From a checkpoint of a small multi-label image tagger: muon at rate 0.0045, 22500 steps.
Rows from block 2 of a small multi-label image tagger, named by matrix and row number. Rows with one number belong to one neuron. Each number is 500 + 50 x the weight over its row's rms, rounded and kept within 0 to 999. All counts start at 0. Numbers have three digits each.
Before each neuron's rows are labels from the 100 images, of 14848, where the neuron reaches its highest value: "strongest on" is what is common among them. Only what is clearly more common there than usual is listed. The data: drawn human figures in many poses.
# fc1: MLP up (model.blocks.2.mlp.fc1.weight, 512x256), inputs 0-85
# fc2: MLP down (model.blocks.2.mlp.fc2.weight, 256x512, transposed), outputs 0-85

strongest on: teal trousers
fc1.26:558480565523483442586521514582500413503616571455502453499527521447548490515509512497542489582601463482556442582590469486407489519509460467490475544490376427486416423487612453475463461487503412542458541512449549457533512510498467505587546564476466480514402562
fc2.26:492458538478622514509455510503626500535431514564459572556396470491493496508536472471517519489520526501475480451524472531558459407516480433519476496504473449563508495521466445517513504434536438503446509501621497406502523603524576489489517513431563496566539487

strongest on: white top; white trousers
fc1.56:511663443499486505528526496602473516577507517475504463495515485477498461582581437501567527522528557503431385437405466519578547530573449493497515516467429569487416519519538525525521454523618410454453556517425648569565455492515524513523499530495504397498491541
fc2.56:569430497596582498491437435445553606443509583460471479399446526454559468554492505488419473543400451527553586515552498553432418489488438564609415483496502453473538458527472480434431581556488534426461490472554470463439526509449513487505492443435517444487561494

strongest on: pink trousers; green top
fc1.250:504472466497487493422456457498503472512472563521443512544521554485461529537518509415479477443474414480517454506511506470610417388512519430445478568511522446480544543512544490554556538483509543478459434404548437506492478444481514574481535544421475536394475457
fc2.250:574568597530521543523507633511550582454498396566605528482491421515483488483593507590426538543429580553627471557572580531458530478468466514382516598598450471553431542547510534471508514552489547491461471466425475529435574493518487479486478446556484476471456602

strongest on: black top; black trousers
fc1.326:462532518541484485458517494469626447598545448576448581525512506490426493495389487553500564439538501540548470488551511638530562468486338478516455521423483396424573476527406503512583576522492416512441542546513510524541473513528501452445499568483462548511583475
fc2.326:547497542436527488509494522454543478523466442497366400428592556529495481505418519512515540568497529484514506645527471547496496570469514494535561452422494593614506508498580571381591516582536533473529523460519448491475403458521440473466499484559455418497564493

strongest on: white top
fc1.22:431514452473439513570581508508588474524541507554541491548416575546536439485462446554468588522556420522474505508522482451481411489482557532514537477493557590553511591515509440551451490465510474496519599479525460469494601430465532422491429516539421429500603427
fc2.22:484519522558537462598571529471471494538506488513555549503443561479550497451477554449552423475523585503397537412449494425513530396487520551534498567524438528517551479503492530493422452532400379457565510595534573554480545512615462528512450498502539586530480452

strongest on: green top
fc1.344:456498475506528446560436512439564481438531551571503391533530533522443493437615490540397486455505589533451537437520474460524505477485494434624514457443533466563400477557507584391532439528447515452543461458494509429653523492572512414440552546483518433576515408
fc2.344:563432516541541453444543437473429449480502501469549569421466494589525475578426584516514533536459451555460529512491540472456465510451476565360467484528512509520513537542458416558574496542516504605488518506557479459433523468477465495546423521516574527469520522

strongest on: green top; green trousers
fc1.32:543485656502479465552492512512571539440433586519551553449491505622492500485506494538341499496486479492514512385544395483501491542486507431480497503498540394512454432534557524452372499492467562466489473532467470381572518450485446412468494489546451481540553455
fc2.32:575497493518487512433491490427543544426511471492445472486481496472543468590582534446575479476480449546416438463393492476506502510503511679451477534535463560519510504470383372557508495480474515632457443532495467515504564488495495544507508559481553546504569504

strongest on: grey top
fc1.384:537381498459484483529527390490463533561459624459510545470535539513486471477569540523425499489578367503561426556479431432508506514497434490470494524524452550526503508472522517512479546559549576553467519377534473466484465408498567437482495487494618472421503514
fc2.384:491576498593495441479484535533513458462463383441497476472597550473559478547449575448534531461499518469462575555450536482481476516542538493551473450534426544498532503483573520431485510496450425452477424480455572463423466505582488495528585495454449496495562474

strongest on: teal trousers; teal top
fc1.423:510568499632513577538538482406530494558579430567516547480557512549510512428593480507564539494411499552537515466431454492463424517511449412507549433456396449551452412565467449563453551514485415531519589535496523568463542486522520517510557429555597505592507538
fc2.423:473524487517445462452411478538472558436537461416414421445445455497449507564521393493539450456507559546513498455480529443476406447482555546425513451553505515467520501437484488535470599513558520568491402440519496518466603493527481548511570563476463521441488548

strongest on: purple top
fc1.76:437484460470492493517413540514527455614566499621545483521463373508539502490611426440477457463569501480505557561467475433491513451523455530452539514474627492409554443539448563592441412528478539538566572430434535499630585482445491489465486541436492626500504562
fc2.76:629503549557523512508572500448494564367489539432473477504560586466478422488305514534545591499504431532475457498566536501558539560473507466582458492518489394495541540523493541429521535525441428471498508592555520509450472493584465474479569390474484450548490462

strongest on: green trousers
fc1.276:495552530530537501608531518481495341553472534527565581545535553526437505562516547488479481411573496444483529476519587509460508534524528380492520483528492447500515536484543474536519534587465519539536492422503465524579467482538489464513548399509484491491497495
fc2.276:521491461507428519448498497497471453455495520472529441472496501480511447520536515466480398513556555517417456476436473458448473541598553505498503549536474571611523477409523446471484421540511426491454393490504527502539500481503507501551507536497530506499519498

strongest on: green top; green trousers
fc1.98:414627481388504502578533422549388450478483489456472504516469410536561525489548464502543494480502514578479520493579548493484450516388471549426543489518585520458535476494461497477456476475448463417376473500512536490473460457439412537490504530515439441556475471
fc2.98:526464554451467555468438538511485574536470531530554465490490486434495478595568546383577541494522561531543507527424493482583643517543483479415445476490424512554480477457525526477590441485536464503492533455483491434535570476543510546490561586441482521502446396

strongest on: black top; black trousers
fc1.337:497441486486513474511472437505496488491523610554409461567511503448448493491502584554495656407515526525522478508551542471461504435514419530481612485507565566457447479540532461396555538502533495486521598512548457503498541382473505545432419515452577483553541503
fc2.337:426461495511547563540466592528424520540432526441568515490525539453625550523460414435537539538431526535556375574462498542420489473402505482534493491546575542502575519566395534489457569518468559527414485506507487516502463493546494446467498520462483478543621496

strongest on: yellow trousers
fc1.416:410467452495465499616399506505475547504444448505496640439373536459522488455574522592504463446531425512557489489395504464457423589504474512465518470336500576432480513524575545490457529543501515636521438530546503482495507473463493554472503443506513477553430528
fc2.416:585439479491411429493514503476520489507509502485523537535591553567503556443566497534551500565513461405525509455459527462580526455540529455561570464561499523583550426455484590469478491392612430418520523513507534452490531526498476456393511670478504512434421518

strongest on: white top
fc1.7:540426610472462430450563545482449479489480429505532548495551460521537503522614584436507592474626524486428497489473483482521551521532443478508563517478509461467469522522552417490529497530610465476556555511392529485490456507489492517508498403488485530510425462
fc2.7:560552464490499526515534464418481520596468482439496547502385486548594424522417484514554426542454429502490520499493468374350540459531525450509457482454508457477542511474534583596556337494479559424556490423630481513475511429501451491481502417585522497566530484

strongest on: pink top; pink trousers; purple trousers
fc1.468:513479584547413553451465499517432513532600552555580497443442507508492502538436525504500597510522503481467551537535455534474490484524472498544594523450517568439468592555477534528575535472532544451519497505575479501525481456496444420440479543428513496532443558
fc2.468:534462543448563473446527473457479562456479525501571553561429538455465509545506609586549447499515496530490542484437521472578539467543420636461493468477407569479496496577505479568547516531469523547557380616505452497513432552582456609544519505408538522513470399

strongest on: splits
fc1.415:475501456386454488485500510474395535534490447584439446489432441510451515403448547530432417386522578449424640477521461497542492486447525523537511562498528538540517589407507511461514369573506534442508444589514405506514511634439499434548475515480555500516575476
fc2.415:460544486571508483554490494581536541510482408474485514423567439454614540557493441431572501427504573490567447457552517538460553438573436472478514466474456549468469508516523500550552440471504552592446512473583527526522395429567423445531587490440511547475565458

strongest on: red trousers
fc1.217:522568542509415474534516558534470489463602515510467429519474488532425626455523479484476524527486453481484449583552543482560600505581508543575516533528482475526470577624367506477427441548500510427537524486521525450511490499554560467497473529513467546529540514
fc2.217:475479493466479533515515470417523528479554571533517469580466456535477507564450475576530554537529498577454507532522493484519528497589611525514486520452464560455451488495503510492466547582458379488424556493412597446534541456473498580540411588510574503506363482

strongest on: yellow trousers
fc1.177:466537587504497570544419555543486471519439517484450609512324518557509477453503560511486478529540464432502512508446565521466536560521474464483517508353457509505523483585484485439526530509586497522421536508468503488539503545469500499508554471481476496542506542
fc2.177:503464506524437503474442487453503538446572402543522435581596584507539579417487502503597484543544494460509560509553472490552431465544464500466433443507510546470419512462469451409527529434547495501512418548582639543523502539503595561580494561523532582450543568

strongest on: teal top; handstand
fc1.61:457531511483496554537468420537483471548506516533494451529554512513473364481523516488461566482440499578500452604597434422509490497484604541483533424487478579450435520485547514450514502472469566433552591523462523499544525458399518562542396540516540479585494465
fc2.61:461480429565512490491493440469548469387485416577534524416421382539560519495537462444520427611437509569486528627522450527461536554581441428570537548552464451455422521479535470495534455522522473540464434575473472554588496532480518518530501566479559451460497466

strongest on: grey top; grey trousers
fc1.96:472593448527553591499504431544360425499417549470575563459423518429596480528566540462482575547533553427488498465580524462514487496494515501496587518471514370476441545468495533432519429458511481530477534580409474536566518598507480510504562559396463551516560541
fc2.96:527511571533431604452441483447442497525457541512450454439500490494544469511442547518541534498497541459468447551468487548393482522378492407465453520519491611478547489484512404610580549542401574497415546447512423514578434503532480539611568511479436430564557539

strongest on: white top; pink top
fc1.457:485455554483528491521491533586430590512559580504555560491478512471439585526522497510455540512505475527482558540534525465503476455544433509536446519506621484506511560489548487445507461465481525528438571487425568496478524462600397542477601481500455445464470497
fc2.457:423429515451489463540546461569527385509547517544484424477465507522477470513516496454558515519532478440528650491372553459462510481515533525515423430555435586527474496447452475448486574533486411547529496482483402436468513446516489463587613404512555489451482521

strongest on: black top
fc1.202:458426452493584461556541443492541565593508552460440457494513450438489445511514558501615412508503584513567418504592500476445474521411471491481436500538471449504469508481494533510543471522437436471492491587547571575534499454597522457402446626407520434524634524
fc2.202:487451511418527566425477533479591475411590428515518429522561507565450532555472499495463513537502379550535561542417517522436526482434508545553518472462524547505567430538430572495456509478525480473523433428542524446452470535522383495484459490495509550484543429

strongest on: red trousers
fc1.85:424543469505529505526426626473440522451484453443544483480507503464563453409493475604589438537596477486471575555547510510461563550547534611572473473425522462430427540426567469504481516440482382462528573575462463499584476458594422443505522580464392478512521526
fc2.85:522521454518535471489495455483581542548378509477561550503445519466569480569483506503524529453445508503422443462551514460412426518569542501586502512601434597585469471441440480483501576509450492468447444552601485590510567457540453503481558460466562444528557465

strongest on: grey top; lying
fc1.27:478477482454580638479464538482434560462531452470404526498605553426467587492469496545533464520521492541498513574428482435469509502526421499527539563507556466546529436453545555540477525526480515510578492478452529525428526486577430482558541485490457478466454471
fc2.27:486476579524521564503479434448533578457523403578466506480608546537410489481511470456469561524430529512536532498521478563513591464493482517584458409588517545520551542511611586390494475530457477498388455471475589467530476624521461460461440464552514407579441530

strongest on: black top
fc1.262:508443586456502609522495493612499594508482485516419514596525481418600586446530479497432460424584509442493430496526429512523518521508534535479467425503508543588464459441546480500567618522478481534660483500547508511501475478588501528531523565506446500549447559
fc2.262:482538538504499486543499438461382557463581444530518484435472547494436454481457491439458557518496495559500529542453548578535496537520523537522442376495549500453487493564508466496586396558417471488487464536489479465434528586429423534531488396465484481561551462

strongest on: pink top
fc1.25:503461516487485480557450475459491611497524443471485586549532511522406506475543568467566524604526512508478420477525496494558517482457387535541450518445500561604452582487461543588465422489465557529475585452496469500432518474545468589459533497590404526453423568
fc2.25:570554456461451448445591521473530483485464575468475460483453545429516553352513517473475572538459460498518609508625487438445525497441436537573505484578537460392534419554449428624581504493454546377503500503473492483544537545537407497494527554534578464407532510

strongest on: white top; white trousers
fc1.209:459436536528538439492519442489477478432486521525479499485473556427533588535534465488596509445441488495486537521483510468507529508536541509553458567495515409510482508485527432482572426507478520398542511489462516460492485408479507630530618485560439450480509536
fc2.209:514483423397491535431507518438492508544459506517431408563491452473474515452574419540372526574470427522526589515486495465465591477512510483544570481454383486515525510454550566550414479472460528504526551470557526422503517407479442481538502423585478463534396438

strongest on: green trousers; green top
fc1.290:468481517451500483623496544490432454574511478518470648516404579481526484491571508586516493423496534513565564513445466500480517436468471617421532518458528496473453562457512387527544475560436573463465512480571468490585497528415501530393415433477479476486496498
fc2.290:491482474570482515519503551439488476461491487509493372465538438564546505522605531424554495498562479456426475439547593473581505540471470454497489396469527575589499523487616484508417598444583463561472438580449516383470539495530553449564500631478512542478445493

strongest on: yellow trousers; yellow top
fc1.146:461534470467416480638449506441514460482465538499531664543414505599467465500570456451454525550458451511543487460588487499512604551504569466426558530416490539442466557518520452476494467556644586461538609520482492587422515512511567493512550489438500570483447474
fc2.146:523452580454464467478559464504442453502569517525584491516556524465397557476524442581493424419526564515450647467399530447516521536502573529559509456561393482505468398618453533519521542510456434475479497436415549435614611573483489570472445448525523545439518481

strongest on: purple top
fc1.88:451576613505570520563509502498389520468496466559515518470613475443492435441481486444453499543449458550453490571397443500502455492460512573548525387509550496539503577540568491407451470508510405484380539583502372538486451472408483450539490540580454541540604470
fc2.88:467419396541408468432514510457478438502505519382453444477561487417550489470496531473470555528559487488394561517551471454442508578512487492498551452469454510529524527481537528491516454488393524437562517492500549549515515448442577558451557453506581476614462445

strongest on: black trousers
fc1.33:510569608560504585534560498463524403583435482476376560626497530606386505512583576517462497487452592449471440508455457488442482490510464463534548548563442528551522500464521532510498440590497456468537558478422513431524467508469484505416515534518466513504548441
fc2.33:468487467564467447453481471528483592490562501452456516496647462492463527516456433455581459534566460471539576577576583550412461478468532418438503533428478434510518401468440435491463548417491497558432519456584501515442479561527464500532470466515443495497440496

strongest on: teal top
fc1.20:442482500460527506631446603556434490509479678453439499529589485480614554544454538541515576450483516496504493528521551568439495461522438561486477542542434513569527465519494449426439470520493620474452493511464568627451525476496498578478520528499504501453446479
fc2.20:440465486478428534441432536398486398467502439469572482559563548431582554479441584394480541488462564498443488436450464497457552537471446468458532541530504513436501524549497491538465587474413544460521443531455479502460476493459495522411407453417543486451416456

strongest on: teal top; blue top
fc1.122:510441509437527477503503472622466518532496540580583572472520574611521543456527519577443595409572505520497548470566472517525459499478543515349418430535531418429518423487520580608443450510551508496557487410520483505430595565559479435480513448446542451526574530
fc2.122:494539455480583511491525427472448451556494540462472512498405515506553403493462506449571515545510560472486465536478427503455559524469533441530538455565549482461539477490528437540549416509433453617496496509519474451557476467559478594512447474553514533474478549

strongest on: yellow trousers; yellow top
fc1.308:503504535545514576513500482529559556448589516474518562546456512489479471456548416553484496531504456474478410421444580513471461501569541521499524425396493573393478515568629485464436573577533485554451590524462452443499460503477439482509524482458463553545490536
fc2.308:452516518552486443549436482460525525495558480574476509469603575472484543570557472488551498465446570523506537503457520503506534554551542489381561538504476491524521480509601529492602478511504410418558541401475568483504545544459503494492638645443536497442506427

strongest on: yellow trousers
fc1.268:607379471596535474596509535452429521464530490530446516536502606479472476497558547567570470501512441470452651490447510465494412434498556495520547551484407571468423506411512487472571519309498555480527436474427529431539540482520446466415496426431493497433517491
fc2.268:498391588559504548447440458441465446414584449479581484458524529458522487538441495558557519487503447487508475536456450502497603518383566566512479406612462517407507446554466477530558471453498481534510491529466482448524533493464401480436514500433485515446542481

strongest on: teal top; teal trousers
fc1.13:399487459425536572526674479556464548432503452516559442482512470537431379459499471552394553432487481465543503481495469507599465504454520383512516422546525546453546501451565529462458390499514490500499531426506523575473551493519656492497463501438560485494494529
fc2.13:413477564505480438462507395615447559574440496508527458548467467460542512419600482517558466516423516457505528488446444528532458445434524437485564486492428431499409440539503530436496510489500508475515547448555527503656432490526538571523472521552515588493459525

strongest on: white top
fc1.128:456493414581529518526443557417524541530521569450569510480527503465503505511429463549448392534519480487556325485428504481444521527510490494462452523513495481449565543477475558430398615518482498531544484547565495560546529499502503545483378551437534458501570498
fc2.128:547510562478479521476530511475538458411553418455457457562419428471482468517588433438501521555522520450444645522445484404458540484542515453462519455505447514558468516478570494620467448508578477480521578528468502487479424445417418553562500532493518530488479491

strongest on: splits
fc1.431:469558508475481540440492413618434446534604494527525503507522578493572558503453498591436428546529487562610491505633516519481441441472488471520536524503467455481487468534510563381450521628575494391536576498444555476546436471411490489543495479500522532487472416
fc2.431:472479439456469454414468545499521531456560486525546476516492489571452479479472420559586437509444504564567470470451500408442488552519494491529651409476528543447531506495440555464478477483520601525518539459493541493527530551474512544501563510429412464483455539

strongest on: splits; star jump
fc1.142:496471531473426504474459583595486533490390496458500506650548493438612502450473521507599452495476518598485512494483489472535546423509432511535518446490458543560496506568566490491564483449393524520526467505529588495511539522441509521562514520474511526520478459
fc2.142:377407481433516530477474535513570496463473532466472550455484437516509503486533527445572483449541503525584514570570486422425514519534505552457528546498454549549570457575496490382404445438559518561531483528521531544511461541534502518511429491473428510542515515

strongest on: white top
fc1.275:436457553441529555545485516528539569452504462484497553360506551509485502511539563494441495443475560526491455422436505451565458550509581479577472572424442516538437519516492480399606574565465516437532468454462612508474508523563544526483488525502506465510446438
fc2.275:570506527566511411492561373424528495524382486525494550497516566503540476508438436494598573455552424493461464560514528471483453523490494597500458485531530483458579517514554525511460445489440498525475578478571472509509535471564518416488502461526548504498469530

strongest on: black trousers; black top
fc1.356:545467445453559539502501499502525553502498535429471503548464404467448458474406455500530528574594442530523512455595521464494543475466466540424558501490452571455507466615648542463506538446542546566448425537494479541498523524542550531459419588522489541475555564
fc2.356:495502506528491471415519531391596403521485392525443474498598559512497532448499523518505515534496484471534522529490477525383489455469498548508439429339419461519481515413508627522541524555544483497514531443468507448508466485535529517473459533509458486501503603

strongest on: splits
fc1.253:434500489494460494471465436481496575540466511498434446457463634544465561473458462577486428506535467511553624486484466450459481473448421412491423538454530582514494499481517517468546487494405580415498546492418503567476495531530574381461437490493474454470443539
fc2.253:502439536444476493595526577451576563520432580471575589521512473484504479503534637560499529395527626628536521572482513499521473583561497556487599476490472530467481501578395518475526431482470476443532411579505496481501488476503389526599485526431515511500464473

strongest on: pink trousers
fc1.504:464526516535464510484503468566453565459573496507512441454503531524532494464567477502511494477498538573489452471508471502542397579464406583491641490583483399591525443447534556511487504518452496421477431513560492498469624497528522531456559557498422416456475621
fc2.504:528565546647453563487562491524404496509491502510532580519513498515441495463482537502485542500511472533525546482523403431526487579663506529458440482503426566529400548575445508497555425483480552487497572472557477539507497483494427506506464506505622468470383552

strongest on: splits
fc1.294:510501539506433537531461530487456486487491503431459487478483488433486470456476546496588506503449549578495500531590522523478526541507481476594497451484416461464380445462483382546478410511430486487591539486491502511485533514506464539542430538513532555480609559
fc2.294:450516481509415524481509492461529537448472507404441537523478488501500550485443502497536547482473549502510502483416512489538538548471520494362549411405569547480667561496534431508505613527512416508537557528467522477419483522478420526473488503526502511412545552

strongest on: green top
fc1.473:554439498449440488486483526515483546509529530485526415576416483466563547555509526424513457459419413506548450528462443497533432559456547607425453506470509602506547456509464520585498468527511509456556565505540437514468538474397579522454523575442498544480478512
fc2.473:478597465519590567426472502471562474466557523454499547398472508529576456435440468505482549519421516524498443424534531503434537503554500453480482523444554463523574477439496468509475538487455438497479543490491502548453599489523519485524451440603451474515475557

strongest on: teal trousers; teal top
fc1.500:453479502486391551540448581513555466488542531451495500458517434509471451507474446528518467521511459539466477532494577539497454512515540447526536514443459513503335596493508498477478512472489498555482404560483522461513522493517468457498536397461631459384552532
fc2.500:487461517483517532467511446517451470566435437547461430528477534497528433538492465461470554492398561470500487504510398479558557550525443488464455490571412558423462546512461477590513490466536590546495521440536495451538559471452465509486537538462473592536543502

strongest on: red trousers; handstand
fc1.327:537466702546550397494529522522576467631597466547487505511467456484467502479475532556470534452501480456544493561566613495496540461543422463505471512584475476505574531465439545423606483486442555500546539499433414425617472519500521518580442528597467469539465511
fc2.327:478555511461443564453455359550515634469403516623554431519514438474468577536468462476444425458596507469473446493584505471550499452479616506503528470427535513551413509525546498567459567531463433501414369513544473548408503535500521428438529492493487573567508452

strongest on: purple top; yellow trousers
fc1.216:567504439512564456505464596499469510458528561555564493531481474544501414465546476540443442507508574543432563638523506531566437476527494520504512503496488507559532509533517535547441549447523615496559460532426576535532603450479568467497500474499479455481549449
fc2.216:531404511462502583544475453531552520496579444442444498502444512518509549597570506475459511555500481471523462449479537541410439481438554518446573554491473590435546531563462524447598381483563459457414546518505517437484540474447416498425497495479484498479469633

strongest on: teal top
fc1.43:478478543493448510541559569538513530476510484525544439538467568565512468453540493504427535514444443458512500489526541503452561428546528580529491519498573519549473431421395473598504553448503504544529458555450540515514485511572499488478531438491473538577500567
fc2.43:541462542479505588503440465478550545474548453453427503474409560538430490459510467494516552513569458437490455564473461482583485599596570472472588556585542503534419518578562578468409463471535521547553499560545496433476472459453582601509527499433534493374584548

strongest on: teal trousers
fc1.31:510453483514479564549547502491575399529509491601500439555451507474482453458472482555603471417476546514417439466512561510517431466417473570536584461481552568464425570503485486509513459559503466569531577449516538531529466429514476493466510389439457454443525505
fc2.31:505535411530583458527463495506524490483447502463426550539526528535449496475611538573480560561489422405456493514535546523445483511472462374474439573537449470421448480530515431527445536426542470456432452573445527502447546550476566535535501500555480538552504514

strongest on: purple top; purple trousers
fc1.69:511416571502354519541473432517571480494460369487533585426474444556469528481514470533519468504533484458485645439488622471524484497527423484490543410508500514440459538475478520537640517483433540508564491600508461454501433457531521537482512479495457518461558460
fc2.69:498522590525581473485469494470500497565573505576431473527511531412418505477548426496533511612488507528463575521446489541486530573463436523442468466509471576420469507519559505530429512500515445506408505499470531415486490461516463592480456556452567527511442477

strongest on: green top; green trousers
fc1.103:441510555510477522579509489502566427494493514469536634507519432538509484469514468485483519516485494537541470515550519574431485589534548566533452526521512497537570486536483526463434492388560386439482592525496473436510533489550427451530496429467525408585521519
fc2.103:460479494386527512526458534464518507400489506505470399529552463507551554587604483484520461515502502486471499438452496542532534524471589505444529450501560416488551477556485506466481443538582503390449470449404578466565475403411485568480502529516540435488450465

strongest on: pink trousers; purple trousers; pink top
fc1.48:542579566522454571468518441497530485497471539390597517529508456437453487470510451475417516500512490480507509409577631471519480544555529480532472560597533573474523549501528506574509443434564473469502502516452526446418505463505457485592538546507473408525550504
fc2.48:461422624522598516535474560492533518429549456630557553492472546512489460535534606547623441526543512510484526415482583424482481509553533508495530509486434478624512512524486479437490392405501503573433515485482586526553543590557550504486563568484528553501539495

strongest on: teal trousers; blue trousers
fc1.264:492444513404505556445650502433515505460484530427515473533593564477489482500511621543497527513520489514407508497429389567469445478498517595509479447586513521441433582456463477582509476539488475484480595459475474546427476489569537443533513492464466491467519540
fc2.264:426399490483461416582512484512422518529459506622555561505459517506495575425503535485483465493488554561495585494524578512555489459521539464495484523535529491522445470478457544450430533443486451490629438583530582541471464485503459436431492561516480542509481446

strongest on: black top; squatting; black trousers
fc1.350:568630461501524476537457480420423596457522542459533591427486555517505469501533518593449520484483437437503471495523454634501476515586414475443429563494471600427497506508473477506541508429483512545528562425562577510511526576430440587462498535452561486397512522
fc2.350:471504558533495557571455523480515543445429356472547590493455516507502503458477501415497482526404484472526549461580498398406462547455467493585515480476523489495431511517516504438460452513511540513546567514503466503551465608524517478549545507532487520527480414

strongest on: green trousers; yellow trousers
fc1.318:535521564551546477401499447582509501478451531488556429543544470569482484538431496417541506582548555508493432504613546479477497509533512420498484570556505449504513482453472551543494454490526394466519504510493529466420510573539498465515630504536534468440564517
fc2.318:473502433445502482515475557444528444517480520600459503550485626559534526465535537576558496460629494488487507465497541498509569466457477429395467527473482463489544504495513471463515546491476571520523436570495621538538544441490549452467364529537496508493512489

strongest on: black trousers; black top
fc1.57:513451456529536558469414561504553414500473535534475443514535552451373483562489581575543545489486589462543499449513486469518488461456496470509487519506480489464431506518630500455455473486549603565487371546523534508542517459548462535412420538599473495598519490
fc2.57:516546479514525444439538511529486546528434500530481569470563530513497492620401472472440467510665493519479438508464477575370549528486516476451480490493453465564590461440503530469527448548350482593491620379502468500493476523502496449475472360471403506524586533

strongest on: purple top; pink top
fc1.499:565553529461517522499460562502570550465456498520455522572584623525484488530496560564616621494420485546530535500455570528548536382527535422507521458529493527571534608420547528462499497491536414498432467511534512477428505441521500493431485512524401404484488540
fc2.499:579522479530438516498464467491554519470532500532535552508530494525533482570518506437493478517470493443505473576592525458402509607550447437493463530474535489441549540538421516535546558469488505454613580452485491532508596509454467504463466497513514551508463473

strongest on: green trousers
fc1.37:641453504537523448439501471441486570477410521483567586466510493617426484508467540583475625474436468466450434458564446465585631445525571495612513391510542490499530501532496486527490488467470440374428514558480434474509494577528430461494494454450383545442475462
fc2.37:496541578540522539474534593546537501470507551495477445530517510361580448548497527513448442529571488600522522485409512542548487558487468555469397501565576428556458493521480386552553556520511557526533426525471565470454463517506635514545500426552501492532554513

strongest on: black trousers; black top
fc1.89:443483418546470606513539391524447439515562503530517535472449539495343543526492453529511468512506515467511503532505449541537540461433437535549473525529464478490425534513648524498441515515533525576423495495469578580486582473485573508469435487478534517521471498
fc2.89:608520476455575393477487496510535512542432465440480436478535477479545423568505410523409514472573500501579419495465481549448548554532492534574414586445454562494540502467500468458547487517485402519506471447502422378445353506540481469506481395530486497557491497

strongest on: grey top; grey trousers
fc1.332:595453531535514489542533410516457539544509531575476546492506471420592553428435531424484552420531556455432486504540530475510491444430517420523630581496558559559440518487464520542529550580485479480518551495425385490467541459516484579429466535491448466481551517
fc2.332:449530487503526529566466506508540501514481543460507526580489514482446464479533519501523523510384468483490541438520535435497553477466482467530503445560476557407490433533460428531503485538456538559413429515476614616396536593548497497523419567468495502488439498